Weights of a small image captioner: encoder norm batchnorm.
Rows from block 13 of the image encoder, named by matrix and row number. Rows with one number belong to one channel. Each number is 128 + 32 x the weight over its row's rms, rounded and kept within 0 to 255. All counts start at 0. Numbers have three digits each. After the name is the row's rms in percent of the matrix's.
# convs0: first 3x3 conv, stride 2 (encoder.blocks.13.convs.0.weight, 144x96x3x3), inputs 49-55, a 3x3 kernel for each
# convs1: second 3x3 conv (encoder.blocks.13.convs.1.weight, 144x144x3x3, transposed), outputs 49-55, a 3x3 kernel for each
convs0.5 099:046085117121129130140154131130123108139141142162157137111074045087077115147116129120128107104117121117127115081099092118110123096100110144130079148143104135131118119089084110088068122111106
convs1.5 099:137149122102139143130140164084101137154124072148221084098125137104109093119138156094120174114192132120079118118127128211116073173142145130120170105124153144120116117176147180181114096188079
convs0.6 095:090149161087157155144138124122118101105120093112125108101127098093123097082085069115141116146157143150179143147099132157094095165117122108133148132130110121120134110128155152167220163218253
convs1.6 098:173100175113089103123148156151185084106094102124109163083186180156222113140122145141141141137098107137132132146054150089140157109145154121118100151163136118116122085128117129114061146134194
convs0.7 112:101126175144167178149149087120130165102113135112113141184164154121159132176133100110116142080081121108119127120059054144109090119113117118120106120120102153128142079104104085102078078096077
convs1.7 107:102123124118157167154166127157151164097076096128132100111099133094088142137145131201100141116128128149130122145073141136123126098145151094100157100186112117097119127091134162093097155127132
convs0.8 089:092177162127139116149162129131103069149140063152117074122136151157158131129140078117088100108106093129102115176146103156161128168124154146095107124131089097078106152127125164140110136130113
convs1.8 101:149129123009192112123160107176118158126145144122109089135160070111132114177147127120135138118124114115101127209084152120091073191071149085121092111175121143106129085143087096099176116127117
convs0.9 103:128089100131113108111117116139146139139171148099107136120084124155123102142095090097101093119145138129110139115130131134135158115116112119147146135114135145112139116109108164144121125159149
convs1.9 092:053140122117103154153115132146090166112055086141199146116103166144111158144129100140080190134142118097095140155116117118066149163114109113075119185229162110071129142137068136122133125168119
convs0.10 091:124103114111137109112132144097110117119180189146228236066115106163126133088140114107128126136143172157167202103087090082114133106103119081147177119201182139156208097125130108138160105169190
convs1.10 098:130173118081187121129172167144189111132086105109160114088101142140145057086140137121127129165133060119123146119075155144093120109125167146085153113049117094131171054153118161122142108132158
convs0.11 113:163164119186206142179193178151101108125102129150137140134152115141161096128149111103128143092123137106114104105060083106060087116090096091145107129095116150129125110073089099090113100114148
convs1.11 103:088163076144123164162102145170142162082055106171119166074116085137111148127092138144079115146107173148114117132094100162161119176162179079120093152166129115155087174107088137096130175171158
convs0.12 123:057071098076059072126115092143127093148119111127146115069097146068080122113067128153149130158148152170163166088104100132133141144149152107116114111153145158134123078064062098069084125113114
convs1.12 100:126128107122127154125126129080127111073157128170246197111157124107116113147146178194058157104140154161079121054142141113164133126255151132086177101111152161148086148141132103105098137137114
convs0.13 099:109141141126139151136188149140138115136136100145109073133106087157139148173146124094114144050123152054108116136160140140138122141165114095123113109109087123062089110143135107154237131154192
convs1.13 104:139065142109109092143136122115146181114102199215072126125150070186153104150186192137140113110110124146127119121082160052104068139099149082209084174191073075158134107173100115141131171128136
convs0.14 095:083102115104109112111124114080107106122110134123123110128136115110125116127107123164142135193149146181183166129137169149138081148149102120121150102098114075104137115089125108101098090130102
convs1.14 098:116137115116119114110112112140114167114104119138144116144180125128195160127179147146162119147120112132129120112163106052119129146149108093154036149249193085078108147081131107120108112159146
convs0.15 108:168128115154130098126092075085059090103086073148124132131080129117107089097134113123098092123105111150130126127079150144143163146149157109129133130099106148152173068079097076104138076085107
convs1.15 099:136149131125097139131145086104096172175137190095188114153082152152132117071161158135187123182255106133078098128094105166141134139134188101151186154025136151129084180138107146079023174039168
convs0.16 102:138100113133123106095102097112120129123117132127136113065075098103122156112078126140142126128130102120093101102109050121114078106097093092115076101106075157097126117085099123072063131078092
convs1.16 098:125120154106147148119109160105082083094147143184182131118114111098117135120144130080143137096126132144143129099135127203138121145118189140093181135131097123114161133185174196208151126165096
convs0.17 096:128119148107109136083099106105121141113120157124113132120121140087133098049101149130135126129141126125144137116135107170232117100227179126140131089155116126159117147103111161137099164144138
convs1.17 103:144100123155073077144142102119115157183147062180102135136105093131123148105147088138138119065210101107136095126131189117098105129119143108160149131054128104121124124135103130144026065099198
convs0.18 100:123084110102128139076135096124118128126132090131094084130126125127109148089139168141130120136132119160105146104141133102144182109134167128098114098106142128045132125114091099099102087069109
convs1.18 103:104122056147109119144074083149116133178085136133147090131058126104090119162126150111141161146139093082121163114135155137058107144107205092143080120157136119116091148116153145118139136107052
convs0.19 094:154105116128096125092090087104108098084115146083155149105117129117109142176163179150135141133138146137130169075079132155134157178123132127064119094093141140147173085069125107076114104106131
convs1.19 097:078135115152127125117096102138149110106072149154117128113095128128029132177137110133135171147143095111116156068167143134079109133115179108102111161173087091199114157144177145069150118168069
convs0.20 096:097104154096116162119115159135146156172174137159162134099108124165151170136180137115123119143122112151147117085134138069110072082120101154154138135191190164138172094127120102099159110116177
convs1.20 100:104166178046235168187190160097153153123126114117134139083160095125113112119080129115062094178229162056086118142113164125049150088087080143132108135101126104162136091206085132126142121167159
convs0.21 105:130123100116089100109084092113105126098123136105133143061061109084082136126099156190191203174170187149172199100091097099069058121060085115099135128091118120132156108131126118140133136147119
convs1.21 106:119129125145117124080108148097088140030184162145209184173156089125172193126183165139147133140112148124128131103110153117169094062210167107107119112130124161110122154069169124100036157096147
convs0.22 105:149121134143145098121076119117146146142138128126118125114122117130122164107095100124096102164130168173167177155086095114079082079052126111113125147125143147134103130107142107095072099088083
convs1.22 103:124168098035178157110191093065159165119191149122131133149134128090171153137103142088120126146094125140090177112097118124139157096157123086093164157107094109153125147069079131104048163090136
convs0.23 092:164123162092114150075152164043126155072134186073136155168176162187215168142176149114200170080161139096112104135092112136085106140102144036096135129199145157100139121133134114124104119153132
convs1.23 109:109177117042203132165144080105126122067139133141174127124139154127133072101166205199096127064121131102096089088136135143177074040153169127097114066118110128104153146182112146066077114128116
convs0.24 093:091127117093058077122076061131101057134102093129115102116099135110128092155114105094118138129127134134114143114099100122100106127107115114105061120078103109092115147132114168152177147147163
convs1.24 096:146103162137097076125108111132190110105088087164082117119134143150196107123185098133165137156081136116134093185066123067131138148105120113104117146191092109117146131112111187118074072151172
convs0.25 105:147100139122085116101088117113087130131095104125108124091088087066120112087087109105116172108118162139125145084043069115079069128089089130120140120113112129100148131122131122126116162122115
convs1.25 106:143129133085172102098168108097128179056194106147193181150137118115146135088189141156133116110088175134104121158103121097206158143175150049125184123102076123119170146097094113120070120140103
convs0.26 118:099139178110155168157173162098107100089094064089080078112142163117135175169153181075087102081083096068059057087117102131114103128140100033113100095112105118122106074096110103097114113105128
convs1.26 099:096130141148154114158139083197082134077072098160139172076100100164073138142114130152093130119131141144125121131110146109195156196183206099108119201151111098093137142092153100118185173167116
convs0.27 121:148118097188143096179137130134136109108090113105088125106134145107145122121147145123141145118123137120139118122123107106118118088121098126137131096138138079140132087103119106107104112111126
convs1.27 103:083172155133114160126156172114091083080059150134222191076112135182091140127106071177093144149112119145137132120157148154222134106139163118085163124111088141108114108138160171137178115179098
convs0.28 107:217102111150141112124097114111133123086097101098117096109100096111073129107099129193199178158151153134126112191099089157068082162103154113138109120071078145145161098123115130134140113119129
convs1.28 100:125190150121160124168113101146093187087133093092106176137169110128128122122188136116190132091255109087109140110119098167087130048147181144091093161081097178129121185160108138092066140111113
convs0.29 109:099100115088140151126147169104087070134129126124144150123146157125206168165195140106084058139156136125187168113128112106110120084100095122095104099099126092128135096104094079126105083132110
convs1.29 102:089129147152144087134124156057104154127085138103180122108182139137203159115151082161111152151143120178112130121194119120240093141092140152091104140188142137103139137111151130124112079156161
convs0.30 090:125124131181134126161071088119101053139106075126140084134134189175149136137106146081071070068071114088087100107116127123107150124112129126094107124098126121124111161144142166132127189129106
convs1.30 102:158127160015128153065209139118146149138085118089123128113129135110113126143149120120111172144044113092111129150110157161072100145083105086082115176091154075119131100133117120148127138110147
convs0.31 094:074104125114140128110164133126143139182170170167151134111097133094139170059082155100164165100159197108158135116085096135091120133100090111140101140139095124106064084164159121148165105158167
convs1.31 100:119154172054128109101133123114130185111149125136086109098191130176239091129205142076138105156050141137167136090049161088168062067173162040153109148155109104102144087140147097110142146087154
convs0.32 095:104094063080090120095092122112070074144113138163154142100116134137172226141170205123104098155151170169174166090075096098049075080084076120118123133174153122181201082135133126126139106166154
convs1.32 100:062152175092155102138109200070083170060143097139243154093147130151190118132122142113088186137083142159132127079174148125154132093160138127082179122055135133147118117170162134111087119157175
convs0.33 086:145179122138123139107079126084157189098145217106170174116175129141160093126107111100162165132174176114164163164111100159120107188119099098164161129194192114162164114087104119143118117141121
convs1.33 098:068183131093157138154168113070195172127182073120119116119105100108130129123129113079185118094108157130138094098092255088110062124111122164141103123060125143143131084149129176135116119125153
convs0.34 113:076116189117139202111109161163145116143128133164167154095185189125178159172154148132122130111122139113131156121094055112052052098083071134109107129103101135108114084108116115129116118120091
convs1.34 105:127136098136115147150113085174159123104067179131104117096164118179159159088158100170114113145118163089148150120089120193208099161142148061113078141213146125122107051120218075122105106151124
convs0.35 100:121103094138110094080120117130086091091084074121084106100110120109158121175137112116081066076055086113079094140150123149175162139143157118106124110128143142137153101106137109111124110177144
convs1.35 095:091126062151081123152057119142163148132054169159109105153115092076087146145136119136141128141236112046091095123126113089098102202108161067164065077153099160112154149175028148100112144114099
convs0.36 094:085149122103121168145155171083092073092097109048091070122110104168138128147127119144162145164142112139098106142122115188144132147137113133106131157132165136107065125188198133182199124167180
convs1.36 096:170097180109106070119139172144179115127093109118114121083132187174231108126202112115140142139089120121166153162075120108157141085117135094093136173114146090162119102096122136088054119092176
convs0.37 099:128123105063132119076112127110122130125155120120144104134142166118112168137118109159131102178138145151144143133097118095090139076077104131135137181176136170074125151112080144109108131144123
convs1.37 103:072169146086181107104143205118113081086123221141165144147136111079098170121127153091090152174135109119117142160162157166084130115068154097085107127112154124109123143149058154104091123118109
convs0.38 100:101096157130166122145162144132141158141122119162159141085114172121126132142141203080074103095077080102106099085134103107132121075109105137130144182147104176087155148162167151196165150149168
convs1.38 098:130161165139218063139134182171156075107143124104130120100141056148161084108110129047108112157226160048134120150056200131145162132055091101127168161123098140095159048211189151170155173152109
convs0.39 088:206096093151102122133114139145151144153202130150203211180157128156153155117130126112102156149144130164155163116126152138105123113096130169080125124099105128144146103075113120087073093096073
convs1.39 106:125102126200120104123139108183167147142234140104089161132098125119113127152136120073182100133094130114130104082163091072042079175090193168144099128119134118238120141148126153189209131150080
convs0.40 079:167120082112074084129108093103107158163148111194193144093137092102134087100123093146169184153157151183177159107084090117113109128093122176087094134113098177159146132170117152159127123151108
convs1.40 100:120100127154132093109097098139155189131177101106030130149132155152196189131168118067154119164081156107135142113078086027124071150168193103103071173132176075153125120094172137134170114114090
convs0.41 083:092082102133071096124091108104115134129147121132139130147133139063173141075094151124113121147140137157139113083071130135087127093072124158094102164141095157148080113093116153132136164130131
convs1.41 095:129106112169112157148120060205132215099179117090061158099141061133133146125122168096183121174117140127059200141100094060108084105070163103156070113105120119167164156093156107124160126133117
convs0.42 111:044088084054070094121126139129139137180177175182199190134161114120163144124156164137161174171210193200210186159150155169148139135140083177142188205211206194195169071114116100143127149157161
convs1.42 098:038117201157129221150157115095102154144067088123162149082123105137125099136102098081094116107194222079187089146068230096210058146109128142117130140081149091153145032156105118176194112168114
convs0.43 103:108122134110128107125147128129145120133119120108123120117122145122163149136189221124127126078084106072072090067139086104164131076142106139108146065148149141168149088117128130117141126148147
convs1.43 099:106142197106167106130148146094050128093123180164137174120106120130116105138126152132152131200255060095088073063204139170119172113097111167110185151104111150158108117232188184080114095161137
convs0.44 100:194165154147154208119172158087101133108120119129120109183159129142164131112162156122119142124131122143124099166200205123124168117139142089096103140119095163150129091081080091065068114086106
convs1.44 093:148077126120145111140099177133156107198086176168136115159128168097132127115107144147131097103097132097130119137103089108111121166183156132111131141136139190089099136089146105132105154081119
convs0.45 109:176210191166191143177112094116118115067107110079128156149157176176149149169155130106091090055075097068076098124081082113105117126096110131113091146123110133113129182145139236170115199121100
convs1.45 103:124131126138090142129128169116137097191086148124186058091085146101152126123153092120152168143106118133127106188124116120111092145142146136090170139122137130099146145163175188163073121125128
convs0.46 122:213141119204161121197148144122117129116122118128092120219220121175139125145137121146165150102124144079080093091088124074087144110142158132105104125106112129073104116119122132132115124135137
convs1.46 108:136152113136107186132144107159184123189079130132082167108113139159115119100114139120145070154137094080176139142110097156143174111150174117122095106113144157109087128100124126074120162077105
convs0.47 106:167150071229148083255164129126125131129126122136139139107106122146133079114137101135141127111111132114139114136137128156162098184161102114137154136136117109152126154141148128108135122133127
convs1.47 102:133077112131101144135138152112121198122174099084153127132168120109132127140105119167094130103109125173130141138073128100118158098141121129130123187112101139144125136146093137124102101142117
convs0.48 086:099116091121102090154131113139151139106146110119123128122137133083105071135121110097083094091086099090096101096113095178160195160154159113126176159176195133160117132145109132166130130122139
convs1.48 096:087102189133200156199162132119185166143073165095171104122108109156112130131150151076144156148255142029127050103123160207077096127097126138161134102075127155117148125165094185152080128125149
convs0.49 100:114123114149108119107114106106104091103082106111097090129139145140139131161128164099082078085093104080103117120132131128147155111127152095106117090124094090107089089123139115130110114135156
convs1.49 094:186100113143120134150114157100158140209123140150131134121177099143112095099112166109118132132191124061145130121079149188140132145155119118121147178125131178094129102169121155152126155141147
convs0.50 091:140131109152110094186156122147172171176188199144182190091143100082129148090124132146168152130163191125179199107136135122120106104123127122146186123160198120204196141116175089128150106155146
convs1.50 096:114180158085144132138178148119159116170082104104161145092140124119143099096093104145115107101084105112146129147059234128144085099108142165108119075050164122096146067127122138145103127142160
convs0.51 095:150162124170158150172178122108122111139108114148130108096105116135116093169109140085073076100070062121097080097095160120119148127117126120069121107108074153136156142169185145156188113177169
convs1.51 103:183099168043131100148127142158160185157060130140087133062122152134142083102110134146159146108105111123118121187093137141065154105124162102119144105115106133103159085105090166140050151072157
convs0.52 104:104091156094142114129112144133117100119139139128172155110094117121137127151155097129123110137104115132114115139117104146112113135108110080126127099091151125159159063103153075102170097137177
convs1.52 106:140107116177132131152122117187194112110202134100063211146102131137070111146133133112157063113088135107143093101087125057076121128107169155161022175075194111215129161120090160161217109189132
convs0.53 110:046134195083121195057120140117102104140112122155120112110147131141203175131104107094101115152135112152138116046063090096082095095122075116133151140132164140096122116116117138123124104130147
convs1.53 104:097092131103129083127159156154085086143072168165138083169148181131159133131143142144136126106109141094140151137081147095134117153118142100102069149242148125095110123142163134113095090118156
convs0.54 083:124121165150153135093119139114109089084113107088108111140146218137179190149197140068114065089090070114107066116082087151122102136132128121131078135141084195162146120088072144132127148124158
convs1.54 105:061154106102174139111172132160134115086101104080122124125152145063141100124142131137126119091046198148131071129059120097128096144110173090101063121107141063109192107177108119143134084151150
convs0.55 097:127124146120132130112105132148210147172208151143171115147170160156132133161090116145151132171151125136090096084125176124143134114135138171109025172075139101120107136121109077077070100073075
convs1.55 107:126140134152128127150112109154182142144212146106113124154066131138123151148137097110178073112093111157115114150160172062038083155072163174149090151063125090140131131120134194151195092157118
convs0.56 101:131094123107067105087091129084160130117223190142226188157161155165156153112118096097119097124122128104119087121114105111145115122128140117103098117137166133130151096074084093077071115103121
convs1.56 108:096161140170132079135127130162217142157196143087107153129105117115099139149171107089161098127093124130119123098148157054058055188098155166163084131064152110179107119141146178145192082179126
convs0.57 110:133119120176146195110222227145173128123122127113128118082114129106105137146119133169163179150139150143137149169152101150148164094114158164131172145088154154109124122132144168162181166155174
convs1.57 099:111115153129203158161199178156137148192088150109124116153155113128157083114112146076175150112255108084152130114098113201106173124093104125127165173128099173099124052176127129096117170144127
convs0.58 092:125100090074104095070081108069088121161194211126178210137141175141194130089141123097128084166210175166217229142144152135144127135104109101132158159189172128166173063098147125145150101130137
convs1.58 099:061121180106127138133138128057126178134109104106138113130171161156166146115123118117144135137104119133135117101096155127149068081080173119103113145168129095118108111107141154106119098158141
convs0.59 091:094131138115133100084086096182156124201170138195175156146160166166193160153167127121112104142164132151158117130136105117095072123117109123174130175204142185195105134129103114107107078091066
convs1.59 096:049140124095146197156102126128104200164119080137133068086123117140102103130152134114110146162080112119151103145107189111090053091063140117093071119164153081154136082088153130146150092159127
convs0.60 115:120092088127072079107108152124117100137134142125126123169159106174161159172147164141110111138118112124109096142162157116140094102133103115087112155131161148100111104106099119122097127144135
convs1.60 100:152115120186109123109123123121171087217113139141160118100150062135104135128112140083097159149116098103141154084163118188102090153132127106114097126124159151149092167139181080117132142098124
convs0.61 118:211132070255132060148112079114109115104119119108140178103159124112088109086086137144165152136154130147154145159133095113119095141130115107128122121132115115134124117126133140097126139134127
convs1.61 103:123158120107120164122092129137181122093123159121146168170130143138114136124137161131132124127103125143100141114136106106103146113138217155133108148145110184116124132126107133135082113107046
convs0.62 092:162165170146183149141179159128129110167119116142101091112134106057128109091103107123125154165128167158156156179117129149119139106157129085069105112106099118172116168134143233151153189204194
convs1.62 094:158123154105075071126150169162122166093068109120148148103152138165225071143156142140122142137069093160106150186070108109096146119170121102149143139154091125096130107109115123087092136107129
convs0.63 109:206141089179128129142187147097094180105085186076091151149168127228187194170175140084090089089111109067087103148113121153146117126132157091109128077114132073101090131088104173122118209156103
convs1.63 103:135128128144072124145160163175114132197093100138139132144107130139120104090112125125136090092143043128144152168120129124112158140100138149124097118080107143114092086106097157044050122170160
convs0.64 101:179143206184190138161148143147162161146131157137132154162165108131159158094091101135148149156178155120143160086065112066076088069079106121142127143139117117120175121131114151170154204215168
convs1.64 105:147121154102117147111160163120171104113115131097098165114154129149223147088119092172074114097110127135154132158091094069152198117152134105117117164100145109099113108120081114094121128160195
convs0.65 104:147085138188141108147138172100121117095109096118130107161144133098165135142187215102127117106101117117105106213194165223197107166173077111068087098074083098129113086126158112151158142135129
convs1.65 099:121109132182093142145159184117097149139112170110185101142155124104126114141101130151067147101255160111192153131147143143123135170163093130124132175153122169136105059147132143182095164128072
convs0.66 092:125130154119104161113133114062090073086101102108086114142149154121122180125110075113096090130108074135102079156132120137129142165123170096121144120133097137152118106158171133112138113114119
convs1.66 099:114138058122101137127085095109151157152102141168091066116049134090099117157123174121150152133144125116109125160109062144061102118124240110118106122156073122124157190130133128120073095100082
convs0.67 094:129166096154175146117160148092123069078104111096093093138156174108139137149180133086069094079103112078092091151146147172154150112094127064098148058117096081152114064102129142157109148196146
convs1.67 097:097124141071095118136110093110126142153026137124130106114160139132184068144138168163104142060144111116173148111138097069111125132098122090100094130212134120114142128137122096109113102137086
convs0.68 100:119136116138143093104052102116148181114141156145145127117087099147121092198148113122140164137143161129140148137176156132170147133163116092131200101132178094133201066102130039102151058111168
convs1.68 096:115193152096206091189201135091161080140143118129108161107165113150127080142131120081162101213255036097092094173118099154051166111099088171120177102088146148151107117232041175106132152100175
convs0.69 106:084090091189121101202114122137104115116118103112100128082087077100085072127093129150131125130127126092133124106152146137164168172156169117135129081157114097173092120142152121131165092080110
convs1.69 103:139130118108109191126125127109150148131080163100130105103127126104124126147086174120100140193234155045138090156134137181123142132072111126114127161110143138138111138176103192151071123130081
convs0.70 092:029114121106142129087101100122099095118135098154135121147095088143102101120090092177181173217186168185157131129154086130146123121147121088089126157134114120098091057115101143143162163147141
convs1.70 097:118097079133152111127063113156121162116117165135085108155143182142173142148189154162134108144126142091150134126105093065136138168109129110085051176188154141181109165086101113120108125101163
convs0.71 093:101115094154134174199175163165169078153179145126156132105087074109148122149111123109107091103107079096104099100101078130096076100113116105146164184161106171143116175185182169152127178151131
convs1.71 102:147100162159100145134156112189185171104237131076098141110100079155141131145146138088131097146118151109121097195195149061066032141113135145211110153039075103155142125126158138200163173164145
convs0.72 098:152144129177091085177096077090093072092108062111091087118072114087083136086088082102075115116104131118127121092164161168183159168170124119108137124111125125084105095079126159114124121116142
convs1.72 100:091101052122110133112110120182150119088053178142127106086135098140081139140106125159142104079162126119130138133112176076083164159138130125118059135141131124154108147136060127086110127140104
convs0.73 102:130113124112120135121143111134118111098097077115074075096128091133113090158137180125116088102088097104089115127144172151164166172181163162106107151103137137105108122099122123119141138112171
convs1.73 102:065092083152076132190118046183079152167114173132122148132063087125120144152125178156060122078191092129123119064157208089093133147113169123160068139146145102130115182074067132131076163104083
convs0.74 092:175089114151108111176157142138118100163191173162212192120074042207155101192142123138119096174169169156187182165133111145095104122092111121082064169161146170177167097128151119122098108116093
convs1.74 100:071158149138165110147161114123172180152212042119110134139087111098146098167136110039103138205114166150098097087123139100084071164116184131123127126042126147154136084160134144176149144146126
convs0.75 091:080073124097128141131181194156194170186208204161182206124170118102131116101111120158192187159212191151186188108090093132119104101150161159194159179211199139186196145126120135129120131102115
convs1.75 091:088143161074154179106182143072100207200093103150184101117122123121120123102140127072107125128060121115151140128085168119146108129146117139102157114088127104128100111177121137152141121151107
convs0.76 087:214207198176144141144155136141108106136115127129144113140092102162133104139156133130146117117169152106144166080089137113085102117105091085093137113112161111124107157160167171144157165180142
convs1.76 097:158107170129096094115130172130134112149076103108114136103157164169211074075174125144161114133046112137151157194032106066171165129113130127101109128178096110089162130066094084141092147134144
convs0.77 104:141180133085147168076134189146150152131157159115136157168166193119132137170191139127090095145112083102095086133151180142162173157120154100101095136113102109119109090110113093123107083102115
convs1.77 101:137095127185125131161108175192135130200142184137155118142100167122129151121134151114141099119111124103165082118103115085087100186083158168154118133104132115144059158037161118138138168096116
convs0.78 096:104156163123144125163141158141152121136125101151140110128124106168168158102160158148128127118098127117103100084099111050085095115079091144160149109120142103087138098107113102126127112122088
convs1.78 100:111133117093139132132101126101168139094144164165182096121116120126123091090116187117095129128055134085151142112122124095118128095155172090148110131121145127123163133117091063100073189065117
convs0.79 108:115127114129096144079118154093100065125119111114156130144152153163143165129163209099108106093104098121088103109122127106107122094081096088106125146139128150141104159215208162169169117147098
convs1.79 103:156087172079169092108215164188201122126084089122073123122134190110168118137122084131158136175096113098137065133118110152100157137136118060135145162101104069120117125123094108127135101127134
convs0.80 101:075067076081114088114088085115104109096135127100122102069102142079082129101138099119105122108128139114119142111154116130178148152157123157178128145154179115119156094106106114145127079093093
convs1.80 095:079141142092171178234128148112140134157078149119101097114117096096083127120163111099159138107255219061127047157111184172086134096099062127131070131091150157120135071233146155138092117114136
convs0.81 105:075086127040050143119091110119139118152133111149120096176143144071150115078134126103081093114096074101101089127156152150173179161159176056083076128109092121141103124107087094082108097086118
convs1.81 093:135095133145144120180093167175090140129092196167231092113112133099113134134108148105078135101100152147150087084145154204183039195199171126123153117100148138116103151126148101193129170120122
convs0.82 102:168120110134099117086094109078120165088133182082127190105141148094081082093097114102105110108112095139118113104120120149177157134157162099077108084110131110155141063089123053096152092122169
convs1.82 104:089111133155116131173137130148122073165084130107130180116115088166074160128160135142138104099153162083165092100111128068100155124099217171147068096102110144161120134133123153198100149119127
convs0.83 104:131109145106101157109136116131182156154161199125154163135150138094099099097111077146198154170205194171168188128118108148152091131196116081173194141208171139160158113133088109127099134151136
convs1.83 091:144148160088141180138183131152076190131115112110138109133128076106099136130112117111212073136194156137080096197016247131113059083164090138167115097081167158120132131157099115129103134095183
convs0.84 105:135107091109132119101136156200163180204175185199164145126112158123107134108095117131140155157179166159171160121104057103101120131117139119157143117152150139134161166125124111102116112129103
convs1.84 095:042184147108168153137117186056046143061139130176227115093101117112093137133134116153073172168151105107105102138189150185170063139156137127075182133101125157111111124171110165075140152187067
convs0.85 090:155128125164130118143119133125082095117104080146115102120084062083099060138077081080075084075072069105098088104080126079120160090155173124110055153081049125081086177120098183119145172158136
convs1.85 094:061111096161090103108129175150101159116083145170164056146075134093111159091152087083117192077208131120066116144147126152068074172128169120136137111135123148094156163119154168164091112131075
convs0.86 101:082054124088085100073055050146181145120126126114097102086101115055128122108121114155177144160171157165157134123154099108120078110109080103131157123124137107126126095134156096124134101132145
convs1.86 095:131124151133117158092165132098049072148172178184173090108088128103125111116129138103100131119191066113226065129142206165178096119093145146132124138119110146147139104158146149206155118148076
convs0.87 104:131111133129146165159155193154164110106087077132099101092119146122110113168154143086072074093077078130110091126111147148118130160143123193131100149129121145115088149150185152144161173169155
convs1.87 100:139137151102087123145195126148129131147061151105172103054143110126167084097094100137106117130110110146093154179113128187132165141136099066166088087125108155089147027055136097117113149202167
convs0.88 098:107047131093075166137079163113150131065105153066109131093057102135141120127135118148179166137146147104133150077053103097083098152117135121097108099121132083112089091120131076105141106112174
convs1.88 103:123121073167113125102136116155171172109175116114160181138143135113135109151139169127117066100128117103119144029128152073104148173148176149131075143109143087176110178121094109122063135121104
convs0.89 110:078114114104158131154193194157180149140134133145133123088127153144190151120186171128151134158177135140150124105103118105096107101105096189181121152125125164147132116133127118092093100090069
convs1.89 104:101156106089110174139149075112066181131111091128147127090107143101148109114124132109099137132082127125126158176143136134125158115112097098149095115171113061117148142066066109127121100127169
convs0.90 098:077102070107120106120118099100123100106143124126138108072099106109100100150093135148133141122121147109109143132104138173144176136142182120155118176155071255158130108090097102131114140182143
convs1.90 100:121146147113158198182145110124105192103119101088137136089139086193119094097124147074187131116255255077035062120115152226111097092083135137141112152102103175133123126179156143142041132105163
convs0.91 090:158134142162107167141131128113087094126139083131145095138189206134169175189170178090072057123108102135101092137069105165114141089086093122067091151100074116155139083064086074086109096080103
convs1.91 102:125131129114162132085194130125158138162062119118106118146117106126103124138125149146162112114067181137131094091094136101085101152085159115120083114177128067147155121120100100143155096116144
convs0.92 103:101125138128172121115188156057065106074077109098096111189182162126204186099133195054064078080099086068071067092117115149139102155128122037084108078132156111128133131103101117109139114104111
convs1.92 103:146076133154087116135112118145099123161114071145120173095113090119110076128131123097118143127190082129139116078129153179154164149111156103109119151146118072178110153146120141156121131177170
convs0.93 087:126095092104088103057081064066080094073085144077141118104122147097134103116105098056078094112105099119124095129140132126110140114106110111111131090090113152144112152158107181132095157123077
convs1.93 096:095099102162085149117100104108085155154116129158149129074090099162069120146153146154137136068143116090125111100142157139100094131152195146112122139129118084168123153126160166147135111139132
convs0.94 098:210165144212133094135082096143161162118145127111092095095111122113172156111118169087139141118151155113107103187142088137122094116113103117143181126148153160145122093122129125139135130117129
convs1.94 098:085145116132116142111118129139118074113111119135080172151103152169111130135159143167128115117087142124114114128122152086138154157127137118088129150189143146094116099098133133174116127111115
convs0.95 107:140143162112137194132152130130127123136133144126158164094169167180178127233215148134076070113075069123092064225167138188135118123109100123100141127127130140122114083086142119109124095091121
convs1.95 103:134073106123176094136087166214103126137076173126154148144158117111096112095126116134114109129109105134185152099162107144113057164158100110139075093159169132101152146115148144092128110159131
convs0.96 119:106120103110123147076133141140121128142146147131156121091103130129129151110147165138127148150152146167159135118167150105175149105130147102123176139153176152156141129102133138089115152116125
convs1.96 096:080103099134121139096121171120125071126090223159155101126121159113064110131142130093065168136146099103152104163150174089099185169091092140153112126152122114135100123160119131082155106144106
convs0.97 091:115133119138188145183193145161160186120135160121131136133146194160149140117154179128146166156160169145143143124146123092090114104114130086110154099129167084109125069066098033076144085095109
convs1.97 099:079184098101172136156138087156103142085106138136117134123144146124127133092117138135122112134108147105132114057110169122201158122103131122097099107196101113125165123121053132104182133162154
convs0.98 088:099142149078113125088133138132132147097104130111140138180101121141113085093122147115141145115107112110080099080091120103122154184128168115147139125158129088092103132204141106145154156156132
convs1.98 098:110185122174105086110102098166187113122111099143030166122100148135189131148182121124160104145179136091105148094142144098102073115123136103134147110126087100170115195131141093148128116157106
convs0.99 092:182152143129109121118126153118115144102102153135093154161158210149159135125212165068069063056069071082093073090092123136115138125106111080077091115111126129130144084118127060096113083129136
convs1.99 105:089115097196086206167056123163147139138147105082072129139116133111068066122150125133173094098189067127156124092156130103078121122082105139104048121186158091169115113136106124130131147149153
convs0.100 098:095126124152128100136126127134167122120125116082085097119149157163179167122134182095117099095131110079106094139108125162096108169086117111089152094137111120133144111115109139157123112090091
convs1.100 099:029151137067177125169133086117124187113138062138153112079081121157138146129134141102114141074086159127149141097090118076126110138153118064145065174237160071073141129108161083115096147094090
convs0.101 099:085104156074124200130091082143147127127147131143137119069095124077093139122112111138121104103090104096102117112130129086132138098106095107143113106130132128120192087099109114139122126196146
convs1.101 098:112139206135229076136194156131150122122107135175096156135121133165131108068148150115182094175255169071096068125113138180099125148109132131154148131080158139137126136191129130114120145137161
convs0.102 107:105092107107116137095118089129124119124094112141135131089087120133129133086108147127133144130115115113116122094101082100104099095134125097120132095111100173152169092088113054086086065086098
convs1.102 097:113150156148101135098146157103077060105149148177200177080132119132071111149117128141122132095118105161138112089153172191196099133119172138097153170111090156142119106137214121210165143123115
convs0.103 101:158077103139126130106117143132127103136162081149148121120113133107061147149088138109097096099112094119112110111111118145141169169146175092099127117128146157148170132113127151113128159149143
convs1.103 098:132168147068255083166172177166172205107127122090130182136108115166131092082142169141190136233255063069085105072132121180081128103114104182150161127085128147129138106187096175094158162138136